{
  "model": "multi-label image tagger",
  "dataset": "close-ups of made-up surfaces with and without defects",
  "train_examples": 101725,
  "image_size": 32,
  "crop_scale_min": 1,
  "parallel_block": false,
  "num_labels": 18,
  "residual_init": "none",
  "momentum": 0.95,
  "adamw_lr_other_params": 0.0012,
  "steps": 14200,
  "epochs": 35.7,
  "lr_schedule": "cosine",
  "warmup_steps": 710,
  "weight_decay": 0.03
}
Rows from block 5 of a small multi-label image tagger, named by matrix and row number. Rows with one number belong to one neuron. Each number is 50 + 12 x the weight over its row's rms, rounded and kept within 0 to 99. All counts start at 0.
Before each neuron's rows are labels from the 100 images, of 14848, where the neuron reaches its highest value: "strongest on" is what is common among them; "colour at peak" is the nearest of a few named colours to the mean colour under the peak. Only what is clearly more common there than usual is listed. The data: close-ups of made-up surfaces with and without defects.
# fc1: MLP up (model.blocks.5.mlp.fc1.weight, 768x192), inputs 128-191
# fc2: MLP down (model.blocks.5.mlp.fc2.weight, 192x768, transposed), outputs 128-191

strongest on: carpet
colour at peak: brown
fc1.738:44 43 54 40 56 61 36 54 62 50 57 60 46 68 48 53 46 63 35 44 38 37 60 48 40 53 47 45 64 42 35 63 38 54 49 39 44 32 52 33 45 51 26 15 74 48 45 56 56 54 61 38 51 50 46 42 59 45 36 51 51 52 57 49
fc2.738:55 33 35 67 54 41 53 43 45 67 43 53 20 60 39 58 46 50 59 59 68 59 44 54 52 70 44 53 62 46 40 80 48 48 33 51 59 35 60 50 54 38 47 71 59 46 53 51 62 51 52 38 72 47 45 33 51 39 39 41 77 50 44 26

strongest on: carpet
colour at peak: brown
fc1.380:56 71 45 48 31 55 62 26 49 42 41 37 59 59 54 63 44 57 27 50 65 53 35 42 26 56 42 73 50 40 66 27 39 30 71 44 66 54 52 35 59 45 57 57 41 57 59 75 43 50 31 46 60 50 56 44 56 54 50 50 40 75 53 50
fc2.380:57 37 55 45 64 60 59 57 67 51 47 52 50 37 64 55 24 60 55 57 50 44 58 53 51 47 38 49 34 54 45 49 62 49 36 46 51 57 38 58 55 36 32 38 48 36 48 28 76 47 56 59 67 41 33 43 52 28 71 39 57 57 50 60

strongest on: carpet
colour at peak: grey
fc1.228:51 48 30 49 76 67 45 41 65 58 41 44 35 33 49 56 45 75 44 54 41 51 37 63 54 32 43 56 55 63 61 61 49 39 23 55 61 40 59 33 16 30 57 42 51 48 60 46 57 44 54 42 48 64 72 25 66 45 37 72 46 55 58 51
fc2.228:63 30 42 60 36 50 56 53 68 73 57 46 42 57 35 59 48 54 59 48 41 50 48 39 48 56 40 67 49 56 30 49 40 49 71 53 49 38 64 66 58 60 37 31 55 61 53 50 62 58 32 48 41 42 61 53 49 14 62 53 45 27 28 43

strongest on: leather; hole
colour at peak: brown
fc1.759:43 44 40 36 63 23 34 52 51 65 68 62 76 39 44 62 40 52 33 47 41 33 32 48 54 30 70 58 32 66 48 43 44 44 55 69 45 61 42 52 45 47 39 62 72 66 47 45 35 51 26 54 51 68 49 40 49 45 63 50 53 42 60 48
fc2.759:50 55 49 53 46 66 60 44 57 60 44 48 48 72 48 25 52 36 35 77 63 72 63 51 48 64 41 48 60 58 22 49 53 46 52 44 56 40 66 40 41 40 42 29 62 64 45 61 64 48 69 43 70 45 62 71 33 62 50 59 33 46 53 45

strongest on: leather; no defect; defect: none
colour at peak: brown
fc1.208:69 52 31 54 56 39 56 55 63 52 34 67 51 45 55 51 34 51 59 66 42 72 56 62 47 71 55 45 51 43 52 37 54 51 66 45 62 64 52 61 38 51 35 49 56 54 66 78 29 42 39 36 46 22 65 52 47 41 26 48 56 64 57 42
fc2.208:55 42 40 61 43 67 67 56 44 36 65 42 50 48 26 34 57 56 57 41 45 41 59 59 50 63 53 62 26 60 45 22 48 76 53 42 49 56 60 50 47 64 57 81 42 59 49 31 50 37 48 50 46 79 30 48 58 42 50 56 67 48 46 45

strongest on: leather; no defect; defect: none
colour at peak: brown
fc1.686:66 72 34 55 69 41 43 54 68 71 66 37 58 36 36 50 47 38 55 33 49 59 60 32 36 59 48 44 57 31 63 56 35 26 62 46 73 41 41 48 59 59 59 63 34 53 57 47 57 64 31 35 47 34 41 32 65 50 56 31 70 36 32 47
fc2.686:36 45 34 43 51 47 60 41 40 46 39 64 59 36 57 76 35 43 37 64 50 62 22 55 41 47 46 67 48 43 63 32 59 44 59 42 67 58 48 76 49 55 50 55 49 43 50 35 38 58 54 53 85 60 53 55 39 36 39 51 59 51 55 36

strongest on: leather; dent
colour at peak: brown
fc1.250:39 40 53 85 69 69 26 38 55 61 55 25 25 55 51 63 36 60 46 73 55 57 54 36 70 49 56 69 32 52 66 47 46 60 30 58 47 60 36 55 56 57 53 50 52 52 49 51 55 45 49 59 48 61 46 68 59 44 52 53 46 22 65 44
fc2.250:65 55 29 47 70 46 35 35 42 55 69 29 55 56 48 29 45 51 64 32 38 50 47 46 35 29 46 51 54 56 44 58 43 40 60 43 54 41 59 50 45 53 44 47 63 56 29 58 39 64 45 52 49 36 42 47 51 62 36 32 63 69 32 44

strongest on: leather
colour at peak: brown
fc1.652:51 39 44 53 57 61 31 67 40 48 59 51 67 45 35 41 48 52 45 69 23 71 57 62 63 53 60 29 52 77 52 41 31 31 62 63 42 69 80 43 44 31 44 47 54 65 69 34 47 39 48 53 37 44 48 33 48 30 49 33 54 45 43 42
fc2.652:67 49 42 62 49 38 54 42 40 27 34 57 74 64 47 53 62 39 27 53 38 57 62 48 56 58 45 52 32 81 58 38 59 46 47 39 40 72 53 35 65 37 33 70 40 49 63 38 33 43 53 49 42 41 61 50 43 61 55 53 40 54 46 56